From a checkpoint of a small image classifier.
Model: 7.77M parameters, 24-pixel images, arch vit, norm layernorm, activation gelu, layers 14, width 256.
Training: soap at rate 0.0013, held-out accuracy 89%.
Data: trained on rendered solids tumbling over patterned floors, 4.0 epochs.
Rows from block 8 of a small image classifier, named by matrix and row number. Rows with one number belong to one neuron. Each number is 50 + 10 x the weight over its row's rms, rounded and kept within 0 to 99. All counts start at 0.
After each neuron's rows are labels from the 100 images, of 14976, where the neuron reaches its highest value: "strongest on" is what is common among them; "patch colour" is the nearest of a few named colours to the mean colour under the peak. Only what is clearly more common there than usual is listed. The data: rendered solids tumbling over patterned floors.
# fc1: MLP up (model.blocks.8.mlp.fc1.weight, 512x256), inputs 86-171
# fc2: MLP down (model.blocks.8.mlp.fc2.weight, 256x512, transposed), outputs 86-171

fc1.249:52 63 54 65 43 43 46 48 37 41 47 47 50 48 45 53 48 63 57 56 62 53 46 50 59 47 71 50 50 52 37 60 46 49 57 43 28 65 45 55 60 47 42 44 54 74 70 55 58 61 44 68 58 78 45 69 58 46 60 35 39 42 40 55 53 40 46 52 62 37 64 49 62 37 46 54 45 38 41 43 35 51 43 43 46 53
fc2.249:46 53 39 46 46 50 38 59 68 55 50 55 55 61 61 46 48 51 56 30 29 38 68 44 65 49 34 66 68 49 63 47 46 68 50 55 66 53 42 69 30 46 55 59 46 37 36 33 40 43 58 29 35 36 50 43 44 36 51 42 53 66 40 57 34 53 47 41 50 44 60 51 75 61 48 42 59 53 56 64 48 50 54 59 38 65
strongest on: blue object; its colour: blue
patch colour: brown

fc1.462:55 55 53 61 47 57 53 52 55 43 61 52 41 68 37 56 71 37 38 50 58 71 47 48 32 40 51 59 45 46 62 44 53 62 71 47 43 51 59 51 48 44 24 62 48 54 54 49 44 63 60 47 58 59 46 66 44 48 49 65 39 60 53 40 49 50 61 42 54 55 62 51 34 43 48 59 53 50 38 30 52 45 50 52 64 44
fc2.462:56 58 58 36 54 47 48 34 22 40 50 53 46 34 49 39 49 50 65 50 50 46 46 51 63 43 49 36 46 62 33 69 48 48 32 58 59 51 53 45 46 53 69 35 35 57 50 53 50 47 38 59 48 32 46 50 33 48 48 51 53 45 37 54 49 59 42 67 63 56 42 51 57 66 55 34 59 49 60 51 52 49 56 43 16 44
strongest on: count: four; blue object; teal object
patch colour: brown

fc1.0:53 46 44 47 64 59 42 44 44 30 33 39 62 35 43 44 59 51 70 45 45 21 55 60 57 56 75 52 52 46 36 45 50 59 40 51 46 44 52 44 44 59 54 54 68 61 40 53 58 37 50 52 60 40 45 31 55 53 61 60 44 52 34 40 45 62 39 38 54 29 51 70 40 51 45 57 40 59 45 59 43 44 60 51 59 55
fc2.0:54 42 43 46 48 63 51 65 34 75 46 54 41 65 55 52 47 47 29 47 48 75 60 46 44 29 44 38 40 53 44 43 45 42 62 71 49 45 50 56 59 43 44 56 36 29 65 57 52 56 32 49 59 49 54 46 42 46 43 55 46 43 56 57 64 23 51 67 43 56 52 47 49 56 42 51 58 58 62 46 48 69 44 58 38 42
strongest on: yellow object; its colour: yellow
patch colour: brown

fc1.16:43 64 43 66 48 46 33 56 53 52 50 48 59 63 46 53 57 36 64 54 37 56 53 48 62 56 66 55 42 58 32 31 55 56 45 61 45 59 60 41 53 25 48 57 42 50 50 52 53 67 39 51 53 52 39 50 47 34 45 40 53 57 61 68 51 40 57 45 52 47 40 68 63 36 49 32 39 44 54 43 54 40 49 47 52 34
fc2.16:61 49 36 54 36 35 35 48 64 61 47 51 52 42 55 62 51 53 36 49 41 53 25 68 45 49 42 48 35 45 49 48 50 48 43 62 43 52 50 39 57 54 46 66 55 57 46 52 36 53 57 50 52 49 59 59 39 40 58 54 49 37 53 51 48 59 60 55 46 57 41 33 53 63 53 67 44 47 28 50 52 47 45 43 48 65
strongest on: teal object; count: four; its colour: teal
patch colour: green

fc1.354:46 42 48 69 34 45 61 77 38 40 45 54 52 55 61 36 48 54 64 61 61 76 36 40 48 50 56 32 28 56 43 38 57 65 47 50 38 50 46 51 48 61 65 58 71 39 54 48 49 36 59 47 44 61 61 67 64 53 77 52 49 38 33 43 51 48 68 68 52 52 61 55 45 42 44 51 61 47 56 39 57 43 54 57 47 56
fc2.354:48 48 58 42 63 36 49 19 37 44 49 32 49 35 48 60 46 49 43 51 50 35 66 77 47 51 38 68 68 52 55 62 46 32 55 50 59 48 54 54 62 36 48 44 37 66 45 58 53 49 49 49 63 59 43 44 64 54 30 63 44 49 49 46 50 72 49 39 55 50 52 36 59 48 40 65 41 63 58 55 42 44 50 48 43 35
strongest on: teal object; its colour: teal
patch colour: green

fc1.332:49 42 55 56 48 37 55 54 44 33 51 53 62 51 51 59 49 54 59 55 40 49 57 56 32 37 43 49 60 56 32 52 50 65 64 56 66 63 45 46 51 39 66 46 55 54 71 66 32 46 58 49 32 52 47 55 47 36 43 58 57 35 50 46 49 48 33 46 50 50 44 34 50 42 41 52 50 45 31 47 32 54 52 47 46 48
fc2.332:57 42 29 45 37 60 37 53 32 54 53 51 42 32 31 60 55 62 58 41 55 50 52 50 74 63 48 42 55 45 57 65 44 37 40 61 44 28 62 59 58 53 31 50 53 48 42 39 60 50 52 40 60 45 32 38 52 60 58 41 48 47 59 57 61 57 42 53 34 43 48 63 61 46 46 69 45 56 64 34 59 27 52 49 36 52
strongest on: teal object; orange object
patch colour: brown

fc1.233:49 54 47 49 58 54 59 38 61 51 32 63 48 49 57 56 49 55 51 45 34 33 53 56 50 51 53 51 47 36 50 72 55 21 40 56 36 54 37 51 50 55 59 44 73 57 58 45 57 56 66 64 34 57 32 44 36 59 45 52 42 44 61 63 61 37 40 32 55 44 36 49 63 40 61 47 27 63 44 56 48 40 36 39 63 48
fc2.233:64 58 52 51 40 49 49 49 45 57 68 50 48 54 48 54 49 55 58 48 71 62 60 40 42 64 53 42 33 68 56 45 51 65 61 69 66 42 70 51 38 35 52 44 54 40 38 50 38 47 40 45 40 47 63 44 49 44 57 52 29 48 52 50 43 64 56 51 59 55 46 50 40 41 38 61 71 35 57 45 47 52 53 59 34 65
strongest on: teal object; white object
patch colour: brown

fc1.109:64 49 54 56 57 54 53 53 57 44 35 69 37 51 59 29 62 52 49 38 54 39 46 44 46 62 58 48 36 66 32 54 45 73 46 47 55 40 53 48 60 45 79 55 72 39 66 56 37 38 56 50 38 53 33 64 63 60 64 51 62 47 55 71 51 48 59 45 44 56 52 55 67 47 54 53 45 34 59 40 44 54 39 52 57 63
fc2.109:39 53 60 55 56 43 62 34 44 39 59 42 51 53 52 65 50 43 48 59 45 57 62 75 45 53 45 41 58 41 54 45 60 45 54 69 46 47 41 51 52 50 45 33 29 62 59 42 63 46 53 34 55 58 50 53 36 37 45 56 42 41 43 30 52 53 31 47 58 39 65 43 38 47 36 52 52 54 36 50 38 39 46 54 45 48
strongest on: green object; count: four
patch colour: green

fc1.509:48 55 66 26 15 62 50 43 36 56 34 45 44 52 62 50 48 49 57 32 47 38 31 62 44 55 57 25 73 49 51 51 59 61 47 37 28 60 40 45 64 58 78 38 70 37 49 33 49 39 45 47 63 51 61 55 46 54 37 49 58 30 44 57 46 58 63 58 59 33 50 46 41 55 45 47 60 48 54 46 46 54 29 45 41 60
fc2.509:46 33 55 38 53 42 33 52 51 50 43 63 50 45 37 48 56 53 38 55 66 58 55 60 56 44 60 60 46 57 55 68 45 44 50 44 55 36 58 57 44 42 60 53 48 47 32 58 58 64 46 64 58 48 55 39 47 40 61 44 45 57 64 41 51 35 50 63 46 42 48 56 45 47 58 56 49 64 52 49 33 37 55 51 49 55
strongest on: orange object; its colour: orange
patch colour: brown

fc1.189:64 45 56 44 63 49 60 49 46 46 40 48 28 56 61 38 50 45 48 48 64 55 53 49 40 37 39 40 43 57 58 42 39 43 63 48 50 66 53 43 65 71 37 56 35 31 47 46 37 66 59 51 56 46 69 65 58 44 46 41 63 58 49 53 42 55 39 43 41 65 54 58 35 52 41 62 57 64 50 64 43 64 60 59 32 52
fc2.189:36 58 34 59 47 57 44 69 54 57 43 54 62 39 41 67 67 45 61 61 53 39 37 51 48 47 58 53 62 48 29 49 55 40 37 29 49 52 44 50 47 44 36 60 49 67 42 44 61 35 47 50 58 43 38 55 34 56 54 57 35 40 40 46 38 39 52 60 44 58 48 52 72 40 47 42 46 42 37 29 47 51 59 51 66 57
strongest on: yellow object; its colour: yellow
patch colour: brown

fc1.358:28 50 51 52 45 60 63 46 29 36 60 48 56 53 45 52 49 64 53 66 63 70 65 50 61 50 43 53 47 56 45 57 60 47 28 58 69 52 53 41 54 48 50 64 45 32 45 37 61 71 52 50 49 51 46 62 57 45 46 42 72 39 51 38 52 51 32 52 55 49 42 54 51 37 43 51 51 46 63 31 31 40 57 64 41 52
fc2.358:50 49 58 38 65 61 37 57 59 64 43 63 54 56 55 51 54 49 44 43 52 40 29 49 20 40 63 69 30 49 46 43 38 34 56 54 34 60 54 50 59 53 47 37 53 29 58 49 49 34 58 50 50 57 53 45 44 64 49 43 39 44 50 53 51 40 49 40 53 51 54 41 45 51 60 61 38 61 40 50 52 60 45 60 66 58
strongest on: count: four; brown object; its colour: brown
patch colour: brown

fc1.405:52 67 69 39 42 63 37 37 50 47 56 26 32 68 44 49 46 47 47 57 44 42 52 47 64 43 46 60 61 44 47 60 50 55 45 40 65 70 65 51 65 42 70 62 43 57 54 41 50 47 69 41 45 39 46 51 62 43 47 32 61 62 64 53 43 45 59 49 49 58 42 52 39 51 44 49 76 39 54 45 38 39 57 38 36 33
fc2.405:58 41 40 79 60 55 55 57 52 67 34 70 70 38 51 55 47 41 55 50 56 52 34 50 44 72 43 46 44 42 51 55 60 36 45 48 51 28 45 48 42 43 27 32 64 46 50 57 48 59 35 48 62 55 58 41 49 39 46 53 47 40 35 42 56 48 45 52 28 38 45 60 48 40 40 50 49 37 38 48 48 45 43 60 49 52
strongest on: blue object; its colour: blue
patch colour: brown

fc1.289:46 47 35 47 51 48 54 40 54 55 69 48 53 42 44 35 37 50 33 45 37 42 39 41 18 48 40 57 45 45 45 52 47 49 62 53 53 46 67 46 51 45 46 55 48 58 51 43 54 53 54 52 47 54 52 35 58 45 50 51 53 57 35 45 80 47 56 61 54 62 46 33 43 50 60 29 51 53 48 33 50 51 53 30 44 45
fc2.289:59 65 47 57 64 37 56 54 46 46 51 57 34 61 37 63 55 53 67 52 45 56 55 38 46 41 35 37 60 38 71 45 48 67 63 50 47 48 66 33 46 54 60 35 41 41 31 50 66 60 53 35 57 46 50 65 48 60 52 60 44 44 57 55 56 53 53 62 34 54 51 61 62 33 59 61 43 43 43 55 61 31 56 46 51 48
strongest on: teal object; its colour: teal
patch colour: green

fc1.336:49 39 42 38 33 53 50 45 50 76 59 44 59 42 49 50 35 37 52 73 57 55 57 52 26 42 48 28 64 54 38 46 59 54 53 35 47 66 57 51 35 42 58 54 51 37 47 63 48 47 40 67 41 44 46 38 40 45 35 74 57 54 51 50 56 49 50 49 60 40 52 54 44 60 58 65 64 43 40 46 60 60 33 49 34 42
fc2.336:50 51 48 53 63 60 52 62 41 43 52 71 30 49 48 52 61 59 56 60 50 42 56 51 25 38 45 67 50 32 40 66 43 58 43 53 54 51 48 39 46 42 52 29 57 55 69 42 55 51 29 27 43 42 42 50 57 56 54 35 45 65 56 58 49 58 42 62 53 55 46 59 55 44 51 41 53 65 58 67 43 39 38 33 53 59
strongest on: blue object; count: four; green object; its colour: blue
patch colour: green

fc1.4:69 41 44 54 41 50 55 61 52 42 48 50 55 52 70 35 72 32 69 52 43 54 30 51 39 45 52 61 41 46 70 58 57 44 60 39 61 38 49 54 34 41 55 64 49 51 48 46 53 39 41 47 63 49 45 52 59 36 54 49 49 59 56 45 43 51 44 61 39 52 71 43 50 45 57 44 60 53 40 45 58 46 37 48 43 62
fc2.4:45 67 42 60 71 50 40 48 51 70 51 57 56 43 47 72 46 50 48 46 57 44 65 55 47 55 45 54 49 65 55 44 65 59 38 47 47 66 63 40 46 60 39 57 56 47 49 41 55 69 50 43 45 61 72 67 50 74 49 66 36 49 58 57 65 46 43 66 48 50 43 39 52 53 55 56 43 55 46 49 41 47 53 42 40 33
strongest on: yellow object; its colour: yellow; orange object
patch colour: brown

fc1.247:42 61 23 43 40 56 48 54 65 52 51 56 58 54 38 50 67 38 42 56 54 56 47 40 51 40 70 39 56 19 50 62 64 46 55 64 58 66 33 47 39 44 55 45 49 60 55 67 59 54 48 50 41 64 41 61 59 64 54 52 34 40 66 61 51 51 44 41 59 43 41 70 57 41 54 53 44 53 61 52 30 57 67 44 54 52
fc2.247:66 56 78 34 63 49 52 55 36 54 51 46 35 53 57 58 32 33 52 33 39 65 62 62 54 51 42 66 42 68 51 43 42 49 59 39 37 64 30 51 61 41 47 65 37 47 37 33 42 51 57 56 50 29 50 38 40 41 64 63 63 54 42 45 54 51 57 44 65 72 58 48 43 54 57 39 66 47 39 52 55 55 36 61 49 63
strongest on: blue object; count: four
patch colour: brown

fc1.372:51 51 38 56 37 36 59 49 57 61 64 52 54 40 47 51 44 55 47 41 59 58 46 46 63 36 60 57 41 54 59 53 62 44 53 46 39 36 43 51 51 48 53 43 50 34 48 53 59 44 38 50 60 66 51 41 55 64 69 51 62 39 30 52 43 53 65 40 57 46 54 50 52 23 53 45 40 31 31 56 36 45 42 38 41 54
fc2.372:53 48 81 50 62 54 24 55 43 23 39 65 46 59 47 43 59 50 57 49 53 42 51 53 42 48 41 63 61 43 47 50 57 47 69 44 49 71 52 35 60 42 51 56 49 55 53 48 34 60 56 40 49 44 39 54 33 37 36 52 45 49 71 58 80 49 47 61 63 59 57 48 37 68 49 34 51 73 45 42 56 51 49 51 54 30
strongest on: yellow object; blue object; orange object
patch colour: brown

fc1.107:37 53 54 48 53 53 56 65 62 61 51 58 41 41 54 77 52 45 46 48 72 60 45 67 51 62 51 61 46 63 56 55 54 39 38 54 63 30 32 68 45 56 51 45 49 58 53 62 53 43 48 56 49 51 43 59 61 49 49 51 43 45 48 27 30 36 65 62 44 55 54 43 20 39 61 54 56 50 47 49 43 52 38 56 42 49
fc2.107:62 61 64 47 50 56 40 39 37 50 48 47 32 50 45 36 33 47 58 55 50 37 60 42 43 44 57 53 49 40 39 51 42 65 49 40 47 58 51 49 53 61 59 60 44 47 45 38 48 53 45 51 59 52 41 44 53 44 72 63 60 52 44 64 36 54 40 37 50 45 37 61 62 69 58 51 54 65 60 49 38 67 54 47 34 46
strongest on: green object; its colour: green
patch colour: green

fc1.232:64 39 41 41 38 57 60 49 53 38 50 59 44 60 52 61 51 47 52 37 44 59 36 54 55 63 63 52 60 59 18 40 62 55 48 43 67 30 49 30 53 64 48 60 68 61 43 47 50 42 62 41 54 31 50 57 68 38 69 68 55 30 54 40 37 25 49 63 52 44 46 57 46 45 60 39 42 57 63 60 54 37 37 48 64 61
fc2.232:38 60 52 66 56 35 43 49 63 53 33 45 74 53 28 36 54 60 35 47 40 56 70 61 20 44 25 56 56 50 52 42 55 50 53 53 47 34 47 49 55 62 63 37 48 45 57 53 54 55 42 42 59 55 29 42 42 55 20 31 51 40 70 44 61 49 61 41 56 45 57 57 49 45 39 61 63 56 56 51 40 61 70 54 43 64
strongest on: yellow object; its colour: yellow
patch colour: green

fc1.36:55 48 59 56 40 42 43 60 50 43 34 55 40 53 48 35 49 44 78 58 47 51 48 41 58 54 43 52 55 39 36 54 61 58 47 52 51 63 51 61 50 55 51 46 48 39 51 50 38 45 35 43 57 66 58 47 68 48 54 42 40 49 52 49 58 55 52 48 56 44 67 44 68 59 43 39 50 39 43 49 35 62 66 50 51 34
fc2.36:46 61 36 68 59 56 38 55 55 49 52 27 51 46 56 42 50 53 38 38 50 47 60 65 50 42 57 59 39 46 60 43 59 47 61 51 56 37 45 47 54 41 54 48 42 58 67 46 48 74 52 51 48 55 49 57 42 41 44 36 56 41 54 46 55 46 59 31 57 66 70 61 45 66 54 49 59 42 64 49 56 44 67 50 59 41
strongest on: red object; its colour: red
patch colour: brown

fc1.314:52 49 53 57 33 35 59 68 53 30 44 49 51 48 54 59 42 53 43 54 51 48 58 43 52 57 56 32 46 52 46 49 47 46 52 51 65 46 50 49 32 57 55 29 54 50 65 73 39 61 45 60 48 51 55 66 57 43 62 53 47 43 46 46 50 47 53 59 44 41 58 55 44 53 74 49 49 53 42 28 36 42 61 67 29 53
fc2.314:58 61 47 49 44 57 31 47 54 74 49 38 47 73 61 50 56 44 50 52 48 60 56 40 45 39 42 70 54 32 48 54 58 48 28 59 54 56 57 50 50 45 36 78 61 63 33 38 56 56 57 57 47 56 46 40 47 30 48 35 59 57 50 74 55 53 76 56 54 45 49 40 71 54 55 54 34 51 51 58 47 63 29 40 65 38
strongest on: blue object; purple object; its colour: blue; its colour: purple
patch colour: brown

fc1.196:51 68 44 62 57 59 54 34 61 39 58 59 59 38 52 42 45 63 64 39 50 63 26 42 48 33 51 45 41 59 49 60 45 40 47 42 48 56 50 36 31 55 42 62 47 35 55 56 46 41 45 48 56 40 54 47 38 49 61 54 51 47 49 41 56 60 43 51 49 44 49 59 65 43 49 65 42 47 56 58 30 65 61 45 61 47
fc2.196:58 39 31 48 42 65 59 59 58 46 55 39 36 69 32 37 60 42 47 57 53 45 69 52 42 68 57 53 40 71 57 51 65 42 66 39 58 74 46 60 56 61 45 55 49 63 45 29 55 48 62 56 44 60 58 59 74 42 43 46 46 42 68 55 42 58 70 58 51 50 50 45 43 46 54 53 33 58 46 43 63 36 41 51 35 49
strongest on: black object; brown object; its colour: black
patch colour: brown; black

fc1.59:56 65 52 37 34 67 42 32 43 33 46 35 47 67 52 44 54 42 42 38 54 54 52 77 52 44 42 57 47 43 49 62 55 57 67 27 57 55 51 38 56 54 45 63 59 35 41 67 51 44 53 55 54 67 46 34 64 36 51 53 53 58 53 61 59 42 46 35 42 65 54 36 54 77 47 60 44 47 51 43 49 62 51 42 53 58
fc2.59:46 49 51 46 54 38 56 66 49 77 44 68 52 29 57 53 30 66 37 42 43 46 55 38 41 67 53 51 49 49 59 61 55 55 39 71 42 45 48 60 28 46 48 26 45 52 51 53 71 58 34 59 52 54 45 46 31 58 38 48 63 46 43 42 46 55 53 39 41 50 51 45 51 51 39 39 57 53 34 37 66 51 35 55 55 45
strongest on: red object; count: four; its colour: red
patch colour: brown

fc1.295:58 62 41 61 60 62 44 49 65 44 59 54 50 40 55 43 53 43 64 48 60 50 44 66 54 48 56 64 50 42 57 64 50 55 41 40 48 50 60 40 34 53 52 40 63 52 33 51 31 44 62 44 34 65 33 58 30 46 52 35 65 57 54 52 36 41 44 45 51 50 51 51 31 56 55 57 31 54 34 26 68 38 43 44 48 71
fc2.295:50 50 55 64 67 43 45 43 28 42 49 53 50 55 42 54 52 45 27 43 42 53 53 63 45 70 38 49 40 43 41 44 44 57 51 42 52 49 41 70 76 50 38 69 56 33 65 57 53 59 56 51 54 62 54 39 51 45 52 58 47 30 47 35 44 56 50 49 57 37 58 45 55 51 39 51 64 32 51 49 40 58 53 55 45 42
strongest on: orange object; brown object; its colour: orange
patch colour: brown

fc1.294:55 34 65 41 36 60 55 80 53 40 43 64 48 34 53 42 54 44 42 47 58 45 44 41 72 37 43 46 49 34 53 53 61 40 45 54 54 43 63 60 48 40 54 63 48 42 37 53 48 47 55 44 54 58 58 48 40 49 61 58 32 57 59 46 49 47 54 50 72 66 53 40 64 52 46 57 51 32 40 47 33 57 37 38 48 63
fc2.294:48 41 37 39 52 57 58 55 43 53 50 49 40 60 35 56 31 39 52 50 48 50 49 41 36 52 49 53 50 61 40 45 39 38 65 41 38 47 36 41 50 41 48 40 59 66 63 43 64 64 27 54 55 58 38 67 42 35 44 43 52 39 53 60 42 48 44 59 36 34 54 70 42 27 55 36 42 55 30 45 57 61 71 53 53 48
strongest on: teal object; its colour: teal
patch colour: green

fc1.496:32 45 39 52 66 41 53 48 72 46 57 39 60 51 52 48 49 35 32 61 59 41 41 65 50 40 33 72 71 39 37 44 52 39 70 49 52 63 44 58 26 43 54 49 47 58 40 41 44 45 56 57 35 38 35 34 31 48 45 63 67 44 38 51 46 45 56 58 51 52 60 51 51 56 64 33 51 40 57 51 64 39 52 43 57 54
fc2.496:57 39 39 49 33 64 46 45 32 54 54 67 57 51 57 51 33 57 66 54 52 58 38 44 52 62 47 51 49 50 41 58 45 53 27 58 34 58 65 35 63 46 56 42 48 56 70 37 35 37 59 29 55 32 61 50 49 53 47 44 68 54 38 55 53 58 45 40 47 37 54 49 46 30 44 54 33 48 57 52 56 64 62 37 46 44
strongest on: black object; count: four; white object; its colour: black
patch colour: brown

fc1.73:60 37 33 61 31 48 41 70 35 48 52 57 48 40 38 78 48 57 62 59 51 54 44 53 54 51 51 51 46 46 55 45 51 53 62 59 38 42 63 45 57 63 56 47 64 55 54 53 62 46 64 42 41 49 38 35 68 47 63 49 45 53 45 56 42 60 35 31 43 43 47 47 42 43 50 71 44 52 71 38 70 27 51 50 50 62
fc2.73:57 67 63 49 61 61 59 35 55 51 46 48 44 51 37 39 51 54 60 36 35 44 62 42 61 50 55 60 49 57 32 65 43 51 60 43 61 48 40 57 40 45 40 38 37 55 66 64 41 69 59 53 52 54 64 55 51 51 46 40 51 56 50 39 32 34 56 58 42 55 51 48 63 58 70 27 53 49 33 67 33 62 45 37 48 33
strongest on: blue object
patch colour: brown

fc1.272:68 47 42 58 43 46 56 50 69 42 47 67 38 68 61 45 56 39 47 48 36 43 33 54 58 57 57 46 53 49 30 55 57 61 49 57 51 52 39 26 49 54 43 42 60 50 62 49 45 39 75 56 50 46 35 42 41 60 50 48 51 62 43 43 49 42 48 62 42 36 48 31 26 44 66 61 34 58 45 38 53 34 29 44 68 52
fc2.272:47 71 59 51 60 49 48 36 28 51 39 41 52 36 53 28 46 57 48 40 50 37 53 62 46 68 34 48 66 53 47 37 45 44 48 58 49 41 47 56 30 44 58 46 39 52 56 69 47 61 43 43 56 42 41 32 43 39 31 63 56 30 65 45 47 54 60 51 57 47 61 77 79 42 26 45 39 49 52 76 43 51 58 67 38 50
strongest on: yellow object; count: four; its colour: yellow
patch colour: brown

fc1.463:47 52 58 47 48 52 67 49 55 40 49 69 50 54 44 59 60 53 57 42 64 58 42 50 53 55 50 47 38 66 73 57 57 68 49 47 48 54 28 65 42 55 51 62 36 34 56 56 35 60 62 33 61 51 45 48 39 40 42 47 44 47 50 37 56 54 39 42 54 37 29 28 48 34 53 45 44 44 50 46 62 50 54 62 49 52
fc2.463:45 45 31 37 66 67 42 50 59 64 59 37 44 40 31 54 48 49 40 68 49 40 44 66 65 53 43 51 51 63 29 47 61 34 68 42 59 67 58 33 42 66 65 48 64 30 40 22 53 65 64 49 54 63 48 46 45 62 41 55 48 63 54 65 58 58 55 42 60 46 71 57 53 61 63 50 35 40 50 48 41 57 50 39 60 41
strongest on: green object; its colour: green
patch colour: green

fc1.383:39 39 60 38 57 59 65 42 49 30 41 48 59 61 62 37 40 39 48 50 68 56 46 45 44 36 52 55 48 37 58 60 57 54 58 32 33 41 43 50 35 32 52 59 53 41 60 59 51 47 46 42 45 53 50 54 39 36 45 54 48 50 55 30 31 45 47 53 35 33 60 33 63 37 48 41 44 54 41 51 69 54 45 43 44 54
fc2.383:40 62 76 65 51 53 42 50 49 40 65 49 50 34 60 56 45 72 60 43 39 50 55 40 48 52 54 60 56 66 67 56 38 53 45 43 50 26 54 35 45 53 59 50 49 26 53 45 61 51 67 51 54 64 56 54 50 71 76 47 63 56 51 60 59 50 52 50 66 43 52 62 35 36 51 53 50 56 44 47 43 53 45 51 51 51
strongest on: yellow object; count: four; orange object; its colour: yellow
patch colour: brown

fc1.481:55 59 61 50 52 43 56 53 33 53 42 48 57 75 53 51 55 63 65 63 73 37 47 56 45 46 45 47 52 43 52 59 39 59 44 56 35 56 37 54 62 38 50 46 32 42 41 55 54 59 55 49 56 55 53 57 35 52 52 64 57 25 35 37 55 63 60 34 62 51 41 67 45 56 52 57 52 59 48 57 51 56 35 42 62 45
fc2.481:56 43 59 57 49 47 50 47 43 69 62 68 36 58 43 39 54 40 50 66 32 50 52 65 66 54 64 36 55 59 40 45 50 39 45 64 54 47 47 62 57 46 62 62 65 31 53 37 53 47 55 50 41 53 56 49 55 45 38 62 48 51 67 58 54 50 39 42 38 48 47 59 51 58 38 45 62 37 50 49 65 44 59 60 47 54
strongest on: orange object; its colour: orange
patch colour: brown

fc1.350:44 40 69 41 63 67 51 50 38 38 51 35 47 65 44 50 63 63 52 43 51 36 65 52 43 54 46 39 54 49 39 53 50 43 68 56 63 52 33 58 61 46 38 30 51 53 65 47 60 50 63 56 62 61 66 45 36 44 44 51 39 48 32 51 38 44 47 43 44 45 65 59 48 46 40 51 53 59 68 39 62 37 53 40 37 47
fc2.350:43 52 34 72 41 45 53 58 66 51 48 63 54 41 57 54 28 56 62 59 53 53 37 53 37 57 42 54 37 44 47 55 56 45 52 52 34 45 54 48 54 57 44 63 48 48 36 55 44 59 40 42 73 57 53 47 52 46 38 57 41 30 56 59 84 44 46 33 54 52 46 57 41 10 48 68 38 54 53 69 40 55 43 40 57 46
strongest on: blue object; purple object; its colour: blue
patch colour: brown